config.yaml
crop_scale_min: 0.8
encoder_conv_stem: false
encoder_width: 384
decoder_blocks_per_level: 2
grad_clip: 3.0
steps: 5500
adamw_weight_decay_other_params: 0
Rows from block 8 of the encoder of a small segmentation model, named by matrix and row number. Rows with one number belong to one neuron. Each number is 128 + 24 x the weight over its row's rms, rounded and kept within 0 to 255. All counts start at 0. After the name is the row's rms in percent of the matrix's.
After each neuron's rows are labels from the 100 images, of 14976, where the neuron reaches its highest value: "top examples" is what is common among them. Only what is clearly more common there than usual is listed. The data: simulated stained blood smears. In brackets: how many of the 100.
# fc1: MLP up (encoder.blocks.8.mlp.fc1.weight, 1536x384), inputs 350-383
# fc2: MLP down (encoder.blocks.8.mlp.fc2.weight, 384x1536, transposed), outputs 350-383

fc1.336 092 [123 109 132  83 149 117 138 101 156 130 110 167 130 111 141 104 172 112 130 123 114 146 181 127 132 114 142 129 103 119 143 161 133 100]
fc2.336 099 [106 125 149  86 168 120 117 136 149 175 124  72 115 142 101 143 116 150 106 138 113 126 143 128 129 116  71 110 123 148 145 105 125 153]
top examples: teardrops (42)

fc1.500 130 [ 77 144 126 127 157 132 119 159 107 106 155  89 117 109 139 107 151  77 172 145 116 138 146 162 131 114 119 118 114 114 108 107 117 137]
fc2.500 127 [138 156 120 163  97 105 125  92 143 175 146 144 100 157 102 130  93 140 130  97 135  82 113 120 117 125 147 126 133 171 183 119 168 137]
top examples: small spheres (34)

fc1.498 067 [119 118  51 126 135 106 123 124 109 103 137 129 111 156 100 147 122 125 137 121 128 116 125 128 122 171 118  97 101 151 121  77 210  94]
fc2.498 069 [122 103 145  68 128 147 118 131 163 120 128 125 124 162 149 139  63 151 149 136 106 138 127 173 154 145 115 139 128 122 133 142  87  92]
top examples: crowded (70); spiky cells (41)

fc1.384 060 [135 135 137 116 155  97 102  87 122 159 104 165 146 137 129 114 116 155  42  80 117 163  97 106 123 109 143 140  97 138 149 144 143 144]
fc2.384 067 [159 113 156 102 149 114 103  94 174 137 148 118 102 145 201  84 129  81 123 117 155 123 105  90 117 116 140 179 176 180 133 128 113 119]
top examples: ovals (36)

fc1.696 107 [126 177 151  78 154 138 129 122 148 109  88 148 143 135 140 106 134 109 143 101 135 109 104 101 152 137 125 105 110 142  95  81 154 128]
fc2.696 121 [125 126 153 135 157 120 129 127  99  92 116 126 117 151 135 119 182 200 139 157 180 130 135  75 115 117 143 132 145 148 161 118 151 148]
top examples: round nucleus (95)

fc1.291 074 [159 177 133 142 108 145 115 193 100  71 106 140 165 127 121 121 127 171  97 141 129 159 118 150 124  79 114  98 122 117 136 133 151 113]
fc2.291 069 [ 74 121  99  74 150 160 147 126 149 129 134 141 125 107  97 130 112 156 133 138 149 149 125 122 139 126 129 173 146 132 133 118 144 143]
top examples: small spheres (71)

fc1.226 102 [141 143 104 177 130 100 109 141  97 168 123 146 150 161 130 159 164 149 125  83  85 162 101 139 135  89 114 110 169 125 131 111 148 126]
fc2.226 103 [143 112 128 111 130 153 134  95 123 121 122 123  96 110 123 155 133 145 130 111  88 176 103 121  74 119 149 156 145 139 154 113 138 115]
top examples: ovals (48); teardrops (37)

fc1.119 112 [118 126 134 138 150 118 140 124 151 119 146 108 131 156 144 163 144 109 107 124 119 114 157 105  96 119 131 145 141 110 137 136  78 172]
fc2.119 107 [160 136 134 112 127 116 117 108 146 140 144 131 139 121 138 111 140 105 117  78 137  92 116 107 134 106 129 138 186 138 202 161 111  96]
top examples: ovals (59)

fc1.638 127 [122 135 153 177 123 159 143 112 137  91 114 137 132 164 103 125 153 142 142 145 115  91 123  97  81 134 123 116 124 165 117 140 108 144]
fc2.638 126 [120 149  90 150  81 110 122 111 128 131 157 122  98 125 112 102 101 117 131 124 126 101 154 145 124 141 115 154 146 162 143 125 130 115]
top examples: spiky cells (94)

fc1.121 088 [106 121 152  97 144 122 157 128 146 119 126 134 114 112 111 128 134 167 133 145 117 135 182 120 163 136 131 134 113 107 132 106 153  96]
fc2.121 084 [127 117 124 145 156 137 116 141  99 127 130 125 140 154 132  99 141  70 100 132 137 108 106 115 164 105 152 137 166 103 156 172 105 134]
top examples: ovals (47); two lobes with orange grains (41)

fc1.228 116 [136 129 100 107 155 122  91 113 176 118 144 133  88 144 149 161 166 121 156 182 110  97  72 123 116  99 163 131 112 122  94  96 107  99]
fc2.228 122 [116  80 108 129 114 138 148 130 112 147 155 103  93 134 119 122 144 111 128 126  78 133 139 106  93 112 156 126 143 135 141 136 116 123]
top examples: two lobes with orange grains (35)

fc1.710 150 [171 140 108 139 136 144 100  89 133 122 126 153  99 141 116 119 129 102 126 100 175 118 104 173 118 153 127 122 130 109 121 170 112 110]
fc2.710 145 [ 77 144 119 113 161 119 138 134 146  75 157 116 140 144 122 149 162 117 140 153 108  74 139  98  95 152 117 118 173 168 105 121 144  92]
top examples: dark grains (58)

fc1.8 071 [119 146 107 101 113  94 144 159 109 133 114 124 126 132 151 128  93 101 128 145 158 156  90 177 128  89 128 112 128  96  87  88 113 158]
fc2.8 073 [117 124 138 131 128 143 137 155 132  97 152 165 120 154 131 105 132  97 154 113 149 127 117 124 121 100 146 122 130 163 137 113  89 107]
top examples: spiky cells (93)

fc1.398 069 [152 122  97 164 166 168 136 106 125 152 133 140 144 130 120 114 130 148 163 102 131 124 139 139 150 148 121 143 124  92  83 103 112 114]
fc2.398 073 [138 141 132 158 128 164 130 106 158 104 100 132 109 106 100 108 120 162 136 108 168 177 122  95 114 130 124 109 106 133 141 103 122 108]
top examples: kidney-shaped nucleus (79)

fc1.754 103 [163 159 119 112 119 137 144 127 150 136 152 141 144 124 110 126 135 105 107 146 131 156 107 103 100 147 171 113 102 159 136 149 124  95]
fc2.754 099 [122 143 181 132 145 144 136 107  81 154 139 145 140 117 129 133 151 146 136 113 141 113 133 121 121  81 119 118 110 165 120 151 110 141]
top examples: dark grains (42)

fc1.293 113 [108 139 122 164 150 129 169 146 144 105  83 155 139 139 116 130 132 131 111 115  74 147 101 147 149 134 126 164 133 132 122 149 174 158]
fc2.293 110 [109 110 121  99 116 154 103 113 160 132 142 156 179 108 139 149 157 113 126 127 121 113 102  98 103 104 145  74 130 160 128 147 110 131]
top examples: two lobes with orange grains (51)

fc1.79 099 [102 125 107 159 119 108 110 125 113 142 133 143  98 108 121 127 124 117 105 152  87 164 123 100 112 136 110 149 139 173 103 132 156 152]
fc2.79 094 [124 123 121 106 109 109 132  66 139 127 104 157 137 104 116 144 132 138 131 144 189 109 115 103 160 106 137 102 129 146 116 101 102  80]
top examples: round nucleus (70)

fc1.760 120 [145 162 178 125 123 125 112 157 154 129 104 103 134  98 118  90 126  89  70 115 122 110 105 121 156 153  72 136 143 118 138 120 149 167]
fc2.760 107 [138 140 152  91 138 105 154 148  72 113 135 170 130  94 114 168  94  83 125 169  84 141  81 167 132 140 106 129 121 152 155 113 119 114]
top examples: ovals (33)

fc1.105 088 [109 145 161  76 149 143  81 121 147 125 141 144 118 109 120 144 164  97 139 129 131 157 132 158 126 128 118 124 132 165 106 115 151 169]
fc2.105 092 [139  75 146 157  99 129 146 117 149 133 145 136 116 159 132 108 135 118 122 157 114 158 156 142 108 105 153 120 137 140 160 120 108 109]
top examples: dark grains (69); crescents (36)

fc1.767 090 [109 135 139 159 125 135 135 146 114 135 185  70 118 134 123 145 127 108  89 122 106 100  98 130  82 148 115  87 134 140 131 157 115 151]
fc2.767 090 [116 141 112 113 151 132 107 134 144 104 120 155 149  81 107 147 111 147 124 137 142 159 117  99 143 145 104  90 121 109 127 154 126 126]
top examples: two lobes with orange grains (89)

fc1.402 102 [103 158 140  91 125 120 134  99 111 125 117 149  79 131 151 108 135 154 109 184 124 133  93 155 124 137 117 108 110 116 142 163  97 150]
fc2.402 107 [146 111 128 116  91 147 118 157 158 151  87 169 121 110  97 148 147  68 174  87 142 175 146 122 142  97 159 180 126 132  67 110 127 192]
top examples: teardrops (52); crescents (36)

fc1.311 071 [127 101 117 171 151 105  94 129 164 142 146 113 147 154 163 134 156 157 131 151 133 152 110 120  98  78 101 150 122  89 154  90 152  92]
fc2.311 068 [116 150  97 147 122 134 135 139 136 163 149 129 127 130 117 127 157  95 128 139 128 158 138  89 142 115 160 136 152 128 137  92  92 122]
top examples: ovals (57)

fc1.285 105 [121 159 121 154 171 128 175 103 102  92 103 166 163 124 185 158 142 156 145 139  92 154  99 129 146 179 122 118 159 121  49 190  89  94]
fc2.285 099 [128 144 111  99  80 162 102 131  78 140  75 137 147 104  88 114 145 169 149 126 139 133 121 134 123 123  85 161 171  85  84 122 114 137]
top examples: dark grains (91)

fc1.362 068 [105 154 129 158 130 126 120 135 147 117 120 105 104 141 142 135 138 126 153 117 145 131 115 166 124  96 117 110  76 129 131 109  92 168]
fc2.362 068 [124 141 115 109 130 163 162 115 145  87 165 128 105 145 133  98 151 136 124 138 122 131 184 111 145 123 148 135 117 146 104 124 154 108]
top examples: round nucleus (87)

fc1.477 116 [123 132  68  87 114 142 140 169 183 127 165 152 125 151 111 189  91 142  98 152 126 135 162 119 153 109 179 119 134 123 132 159 129 118]
fc2.477 118 [108 109 191 146 150 134  82 111 117 121 182 105 124 148 121 143 103 106 131  85 176 147 120 140 129 162  96 117 126 152 134  92 158  90]
top examples: band-shaped nucleus (59); lobed nucleus (40)

fc1.31 146 [139 118  84 118 136 106 113 114 115 146 142 117 166 106 149  94 116 130  93 163 129  89 144 136 147  72 120 116 167 134 123  54 120 180]
fc2.31 142 [144 166 170 111 139 151 140 198 134 115 135 158 108  96 140 135 113 173 161 159 111 121 106  83  80 141 123 139  86 149  79 163  94 133]
top examples: discs (55)

fc1.652 117 [135 148 132 102 127 121 137  89 146 115 133 140 126 130 123  50 156 129 123  97 131  96 147 103 126 116 156 140 123  71 153 117 145 109]
fc2.652 121 [109 145 113 120 145 177 132 123 151 117 127 155 111 134 111 113 110 155 142 112 134 116  69 150 151 118 140 130 162 129 138 131 140 105]
top examples: discs (56)

fc1.53 113 [123 126 112 168 126 123 149 123 157 113 138 136 141 110 161  95 122 146 125 114 181 138  88 105  88  86 159 161 159 126 117 119 142 134]
fc2.53 106 [133 104 156 144 133 135 150  99 101 196 134  98 122 148  81 118 142 131 127 163 133 123  95 121 124 197 155 130 163 119 134  97 165 111]
top examples: spiky cells (86)

fc1.525 062 [ 99  98 122 163 144 109 164 153 128 184 119 118 150 142 146 136 114 122 148 126 128 107 106 142 107 156 156 135 121 130 140  96 133 132]
fc2.525 056 [167  95 111 122 150 152 124 126 123  95 136 212 139 141 126 160 108  71  76 171 118 177 121 171 128 116 114 157 149 106 152 128 123 138]
top examples: spiky cells (54)

fc1.38 129 [138  97 132  96 143 167 133  87  88 115 182 103 124 160 128 145 124  76 152 188 118  84 123 158 120 121 145 132 137 106 142 109 138 116]
fc2.38 120 [116 129 110 137 118  93 130  75 116 114 141 133 147 121 119 150 139 210 113 131 142 135 157 115 114 164 161  90 182 176 151 182  91 138]
top examples: band-shaped nucleus (43); discs (43)

fc1.446 100 [ 93 107 101 146 115  97 144 147 119 117 122 142 107 124 142 179 133 137 118 117 108 145 106  87 128 102 142 135 126 175 113 117 126 158]
fc2.446 106 [ 99 177 148 133 130 167 112 100 132 124 134 156 122 101 141 122 172 126 130 138 126 142 148 138  42 164 139 186 177 132 118 127 113 152]
top examples: round nucleus (82)

fc1.192 109 [131 122 110 127 152 145 150 175  90 104 184 123 137 149 172 113 104 134 100 141 108 116 131 121 133  94 115 184  98 120 133 113 128 123]
fc2.192 103 [104 154 142 174  84 115 130 131 133 166  77 147 101  93 118 117 123 140 127 151 148 135 136  86 162 105 128 147 126 162 148 120 155 152]
top examples: crescents (63)

fc1.260 104 [131 127 111 138 150  84 170 118 148 165 103 163 145 125 131 153 115 115 177 154 165 130 130 125 173  94 129 130 118  90 116 143 108 104]
fc2.260 103 [139 113 122 107 147 153 115 109 137 136 145 133  86 122 159 106 149 124 108 122 138 154 142 116 130 145 104 128  91 103 120 125 124 155]
top examples: band-shaped nucleus (50); lobed nucleus (43)

fc1.617 136 [122 112 150 119 109 112  81 116 127 170  98 122 171  99 100 131 124 120 108 125  94 107 115 119  72 157 104 157 120 102  97 159 162 117]
fc2.617 142 [134 112 106 135 162 139 177 117 158  98 152 124  85 116 139 127 157 181 133 105 126 138 139 112 128 151 119 115 155 115 105 139  85 144]
top examples: platelets (86)

fc1.153 068 [143 120 133  99 155 130 102 101 156 137  99 145 143  96 106 153 156 162 153 181 156 198 124 104 140  84 124 164 132 134  98 145 126 116]
fc2.153 069 [147 165 108 145 125 143 121 138 112 159 123 135 104 118  99 146 143  89 102  78 134 134 112 119 125 156 111  86 123  91 128 144 138 162]
top examples: round nucleus (70)

fc1.189 103 [ 91 123 153 150 118 142  73 163 144 145 156  97 122 114 109 128 149 118 122 134 167 168 114 105 145 102 101 103  94 100 120 147 128 107]
fc2.189 094 [100  63 138 108 141 124 112 107 113 136 122 118 112 118 119 114  82 141 119 111 101 159 129 149 136 177 133 136 123 169 145  97 155 144]
top examples: band-shaped nucleus (46); crescents (44)

fc1.314 088 [ 93 167 133 150 129  56 132 118 149 155 134 121  97  90 111 139 147 153 133 102  92 139 118 133 133 106 126 162 129 138 120 100 150 136]
fc2.314 084 [160 119 121 143 139 153 127 105 151  96 167 164 170  96 135 119 150  91 150 121 150 166 159  79 182 148 156 107 116 116 102 115 133  91]
top examples: discs (47)

fc1.407 103 [132 161 117 136 135 117 106 104  98 117 120 125 134 180 109 168 131  92  86 105 130 118 126 132 129 125 126 144 119  97 150 104 131 153]
fc2.407 095 [134 141 147 148  91 133 134 104 130 130 109 156 152 116 137 128 120 150 108 101 125 149 163 135  91  71 131 129 142 124 108 113 129 150]
top examples: small spheres (66)

fc1.367 071 [142 130  92 140 114 139 110  91 126 138 143  86  96 110  95 116 131 137 149 104 127 160 111 129 101  98 137 124 168 145 159 107 161 177]
fc2.367 062 [135 122 163  96 149 176 151 126  87 101 153 100 183 141 121 161 140 149 137 158 111 112 157 152 159 125 124 145 138 130 142 119 181 185]
top examples: dark grains (100)

fc1.95 077 [146  98 120 130 153 160 165  92 134 125 132 136 183 126 138 165 150 125 134 116 103 134 112  92 145 116  90 100 130 167 182 112 148 126]
fc2.95 080 [ 94 133 109 125 141 120 148 116  95 108 130 114 166 123 116 142 123 160  50 151 112 107 141 132 101 121 149 105 141 133 118 147 145 109]
top examples: platelets (79); kidney-shaped nucleus (36)

fc1.137 113 [133 145 130 108 119 120 176 115  97 110 167 107 145 160 118 111 129 156 150 145 123 153  83 134 114 116 144 190 105 152 118 117  90 131]
fc2.137 111 [127 129 132  87 127 150 132 119 150 136 129 139 149 131 175 144 141 128 167 136 145 126 166 149 133 145 107 127 171 112  94  89 159 147]
top examples: dark grains (65)

fc1.624 124 [ 94 150 130 136 129 121 106 132 166 106 126  82 129 126  86 112 144  78 148 129 136 178  65 119 157 100 138 141 146 104  93 184 138 136]
fc2.624 112 [151 185 132 118 140 139  98 112 145 159 143 149 165 117 152  94 112 124 137 148 149 134 151 112 108 145 110  68 110 120 136 152 147 119]
top examples: dark grains (75)

fc1.473 082 [140 119 110 141 124 137 124 129 133 121  78 133 118 160 129  92 109  95 134 155 121 135 126 113  84  91 144 160 141  99 129 115 142  94]
fc2.473 080 [ 92 119 131 164 137 106 127 164 128 113 159 128 124 108 115 142 123 151  98 120 124  94  95 147 130 164 124 102 156 181 150 137 151 104]
top examples: crowded (65); two lobes with orange grains (51)

fc1.392 102 [114 137 111 165 120  61 126 165 131 139 157  88 147 143 119 150 135 138 123 164 103 131 141 112 143 113 119 107 109 125 107 117 137 120]
fc2.392 095 [124 146 166 104 129 112 131  95 128 128 128 139 106 109 113 141  99 178  99  98 111 140 112  78 152 107 115 112 131 142 113 148 138 137]
top examples: discs (56)

fc1.94 141 [144 161 112 116 138 140 136 129 125 106 131  78 128  92 140 167  73 137  92 101 132 130 106 131 144  83 165  89  97 104 173 107 122 142]
fc2.94 137 [100 163  96 138 170  99  53 108 126 117 142 114 112 125 104 171 101 171 141 112 137 100 170 128 102 123 131 184 142 165 107 127 165 109]
top examples: platelets (84); discs (61)

fc1.186 068 [133 142  99 182 137  93 129 149 158 108 158  99 130 112 112 143 123 155 122 119 143 139 154 182  80 133 140 136 123 144 164 125 128  71]
fc2.186 069 [103 154 107 127 118 148 133 125  88 110 104 100 144 112 135 125  94 124 106  92 137 142 145 133 130 137 137 107 162 122 133 110 164 144]
top examples: crescents (52)

fc1.34 114 [154 121 125 151 160  98 120  57 141 121 115 158 158 130  93 143 129 106 151 162 125 127 130 122 140 140 145 103 156 112 153 125  94  83]
fc2.34 111 [108 144 124 115 139  90 131 127 137  87 137 121 182 125 132 166 118 130 131  85 127 159 112 131 139 143 112 174  99 142  70 137 129 179]
top examples: dark grains (35)

fc1.238 135 [115 135 126 117 147 187 159 106  94 139 154 124 183 135 140 168 121 119 145 106 115 148 192 144 125 133 120 137 141 127 155 123 109  83]
fc2.238 126 [101 136 124 130 172  88 119 139  78 165 128 105 124 139 145 124 121 186 123 126  94  98  99  99 136  94 141  70 144 134 124 119 147 112]
top examples: spiky cells (77)

fc1.69 106 [113 115 125 175 114  96 152 127 140 124 120 150  86 114 144 133 144 112 142 139 136 142 128 112 120 113 173 134 171 129 133 144 143 138]
fc2.69 106 [111 157 111 128 118 138 133 132 132 138 150 105 121 126 121  79 150 171 104 167 153 107 129 114 127 121 103 152 125 119 123  95 115 182]
top examples: crescents (86)

fc1.560 091 [151 156 118 102 178 129 149  93 141 160 159 164  92 118 126 141 143 121  95  98 130 126 131 124 185 102  86 136 104  79 151 134 129  67]
fc2.560 102 [147 144 144 117 140 112 145 139 116 136  91 131 131 156 114 130 171 150 132 108 107 106 113 123 127 117 127 111 107 151 140 100 135  77]
top examples: ovals (53)

fc1.202 126 [119 137 140 141 142 139 150 101 104 100 150  89 136 144 150 124 121  95 133 158 133 133 104 121 149  90 167 126  96  89 165 131 144  87]
fc2.202 121 [ 79 153 121  84 133 110 145 111 117 144 110 127 165 128 106 131 164 120  92 117 126 151 146 152  93 152 130 153 149 128 143 107 149  84]
top examples: discs (69); crowded (67)

fc1.145 081 [115 150 105 109 127 110  97 185 101 141 137 118 123 164 107 155 152 103 108 130 120 136  82 127 125 134 128 130 172 132 112 155 142 170]
fc2.145 079 [109  99 134 122 148 132 139 168 117 156 152 112 114 102 114 116 129 144 127 123 142 122 123 175  90 103 108 170 137 101  89 103 118 158]
top examples: kidney-shaped nucleus (51); round nucleus (46)

fc1.3 114 [ 94 156 139 127 184 114 109 165  97 109 114  96  70 103 115 172 150 112 158 141 102 116 116 108 168  71 127 137 143 136 118 132 157  93]
fc2.3 106 [135  91 152 180 120  87 136 119  96 109 130 144 108 127 115 130 122 143  78 103 147 140  90  82  62 154 142 174 130 162 111 116 150 134]
top examples: teardrops (40)

fc1.210 111 [102 135 134 115 196 115 120 159 128 112 142 134 110 114 119 141 107 136 146 112 120 135 115 131 115 128  94 114 114 137 119 187  68 107]
fc2.210 114 [146 126 114 172 157 106 123 140 157 121 106 108 143  97 141 137 136  98 121 149 105 124 131 138 144 156 188  94 157 101 128 130 162 135]
top examples: two lobes with orange grains (32)

fc1.495 129 [119 113  67 134 165 124 171 120 141 131 133 149 131 143 147 164 108 103 141 123 109 101 150 137 111 130 164 130  91 164  99 131 143 147]
fc2.495 129 [127 137 136 106 129 108 102 105 109 130 122 117 149 150  95 110 161 134 122  56 150 115 134 104  89 148 157 134  86 143 108 152 112 119]
top examples: spiky cells (69)

fc1.475 065 [151 146 106 143 136 139 131 143 151 142 133 134 103 150 123 115 142 111  56 148 145  92 155 104 165 135 128 150 146 125 120 110 128 170]
fc2.475 076 [158 112 123 126 116 120 165  99 101 131 138 115 124 143 111 153 123 174 158 141  91 191 110 131 113 123  94 132  97  86 119 131 161 114]
top examples: crescents (36)

fc1.199 111 [104 177  98 164 117 151 151 132 142 134  95 139 180  98 133 145 146 140 154 130 124 138 150 105 140 147 123 108 136 118  99 103 155 125]
fc2.199 111 [143 134 136 161 111 119 130  88 131 138 100  99 126 133 113 100 151 122 128 129 139 114 141 118 159 115 139 152 120 136  95 143 151 124]
top examples: discs (76)

fc1.654 100 [126 141 150 111 107  92 114 101 108 100 106 160 148 169  91 117 150  68 159 156 153 126 121 109 105 125 115 126 152 122  94 161 205 102]
fc2.654 100 [109 101 168 114 140 117 101 144 147 163 158  87 109 108 135 124 112 151 101 131 116 188 145 114 116 161 114 130 126 137 157 172 125 146]
top examples: small spheres (36)

fc1.17 079 [143 136 122 139 132 175 178  72 113 159 102 128 167 132 107 133 118 122 197 136 152 127 150 139 159  95 141 152 153 136 132 133 151 107]
fc2.17 076 [138 109 173 144 155  98 123 144 157 145 104 130 143 134  96 126 132 115 118 123 134 141 151 140 110 158 136 185 106 131 153 139 129 147]
top examples: band-shaped nucleus (60)

fc1.693 101 [117 155 136  93 147 133 131 141 124  99 145 129 168 181 147 171 160  95 137 147 101 141 125 127 147 119 107 106 129 156 117 105 148 103]
fc2.693 096 [122 124 113 137 185 161 165 126 115 140 111 133  63  91 112 122 130 130 164  93 109 147  98 160  98 105 126 142 167  96 133 141 133 118]
top examples: small spheres (71)

fc1.680 100 [176 142 138 127 115 123 103  71 124 153 140 154  94 121 139  99 145 158  92 121 121 153 137 129 204 150 107 132  98 158 111  93 110 107]
fc2.680 092 [107 114 139 155 160 130 138 116 118 157 145 117 145 155  98 116 118 153 119 152 139 137 135 159 133  93 140 130 151 112 150 164 126 108]
top examples: platelets (95)

fc1.147 071 [126 113  99 124 155 129 123 122 145 135 130 103 147 114 105 150 148 120  92 118 143 123 130 134 134 132  96 136 150 122  98 177 182 144]
fc2.147 070 [138 188 144 165  67  87 117 135 111 118 120 135 117 169 141 134 113 137 124 159  99 130 189 109 121 145 101  92  89 117 119 135 100 105]
top examples: discs (64); dark grains (32)

fc1.488 065 [128 118 131 115 100 160 149 142 108 136  93 105 110 150 143 148 138 180 118 129 129  81 154 134 143 118 153 186 144 132 139 128 102 128]
fc2.488 067 [121  95  88 132  89 100  85 108 177 147 146 135 164 130 145 123 125  94  88 108 128 128 144 148 182 160 111 187 122 142 128  99 155 149]
top examples: round nucleus (64); kidney-shaped nucleus (34)

fc1.197 086 [163 135  99 143  88 103  44 141 153 127 153 108 114 156 121 135 135  89 149  98 146 103 137 100 128 135 131 117 181 126 123 131 117 173]
fc2.197 098 [154  96 144 104 111 121 148 131 137 163 150 155 136 115 112  97 117 170 122 157 127 150 159 119 116  84  91 130 156 143 143  87 175 145]
top examples: round nucleus (71)

fc1.100 129 [110 127 113  86  99 108 118  79  75 138 156  99 140 167 137 114 128 123 124 119 108 137 118 138 123 104 132 104  72 126  79 164 101 136]
fc2.100 125 [118  97 129 168 111 168 156 133 116 129 122 162 109 104 146 135  69 122  92 102 172 129 161 113 144 121 137 159 164 128 152 107 149 132]
top examples: small spheres (66)

fc1.675 086 [ 85 126 147  73 177 127 101 148 128 138 147  86 149 128 140 145 144  98 124  98 115 118 165 101 145 104 114 132  76 138 118 112 127 134]
fc2.675 089 [132 133 133 148  85 142 153 140 153 137 102  94 104 123 175 143  76 104 137 141 136 158  61 106 142 144 121 141 124 110 176 120 163 110]
top examples: crescents (70)

fc1.419 104 [150 105  95 105 105 157 101 149 149 137 178 120 128 162 137 157 120 121 125 178 130  74 109 160 140  62 150 102 205 155 127 132 112 177]
fc2.419 107 [132 137 146 118 129 111 103 146  85  91 121 152 149 140  89  76 115 165 158 124 136 137 147 139 100 130 139 135  60 110 122 119 143 106]
top examples: platelets (84); crescents (32)

fc1.90 103 [103 151 143 136 129 134 153 147 124 156 136 129 123  89 102 102 122 124 155 127 122 149 145  93 121 133 130 142 160 157 125 145 177 151]
fc2.90 113 [ 98  90 131 104  74  68 104 117  96 146 110 121 131 153 130 110 152 147 102  78 119 113 109 106 112  91 156 131 116 128 122 119 128 127]
top examples: ovals (36)

fc1.562 114 [104 117  93 163 127 116 120 113 174 103 184 172 119 121  96 186 139 136 163 123 174  86 152 130  97 127 167  95 176 109 135 147 150 168]
fc2.562 107 [150 128 181 110 147 123 124 147  93 119 122 134 109 121 155 117 104 100 141 157  85 134 128  94 164  99 127  90  97  92 109 143 158 134]
top examples: crescents (68)

fc1.539 101 [160 158 112 118 131 125 144 154  93 105 118 113 141 144 138 118  97  93 124 133 136  98  96 114 149 139 113 112  78 134 116 110  69 164]
fc2.539 100 [135 140 111 116 151 149 144 135 122 154 187  86 142 145 107 113 180 105 134 107  98 149 107 173 133 138 123 159 168 113 126 137  88 115]
top examples: crescents (73)

fc1.309 030 [140 156 151 103 171 157 121 122 139 152  97 126 139 109 133 132 141 142 104 146 142 128 145 119 105 164 128 188 109 160 155 173 144 128]
fc2.309 029 [ 92 128 116 108 147 139 108 112 160 117 113 140 158 143 149 110 127 138 102 104 162 184 158 137 136 139 131 139 120 108 148 119 145 108]
top examples: teardrops (33)

fc1.745 103 [158 159  93 132 135 137 140 187  88 164  93 118 117 156 139 162 149 137 123 110 200 137 119 114 136 105 122 142 133 151 118  67 119 149]
fc2.745 115 [121 140 143 148 117 140 143 152 137 135 137 122 154 105 117 153  94 135 113  80 118 103 183 128 113 123  84 117 158  91 100 122 110  95]
top examples: spiky cells (98)

fc1.572 071 [102 113 129 107 135 180 131 121  84 199 147 117 133 137 176 121 105 144 121 149 104 107  97  94 150 146 117 122  94 140 159 107 148 162]
fc2.572 071 [133 142 119 132 139 160 134 126 110 103 172  92 145 117 117 131 102  93 128 146 153 103 156 124 124 107  98 114 112 138  92 137 106 102]
top examples: platelets (92); crescents (43)

fc1.132 085 [172 130 121 108 111 129  98 167 159 103 138 129 129 170 127 169 167 133 166  76 124 159 107 151  95 143 118 105  79 163 129 161 165 152]
fc2.132 082 [135 120 116 152 131 146  97 106  89 120 129 126 138 119  80  95 133 133 153 151 153 118 147 152 134 129 166 109  80 114 135 103 155 117]
top examples: spiky cells (42)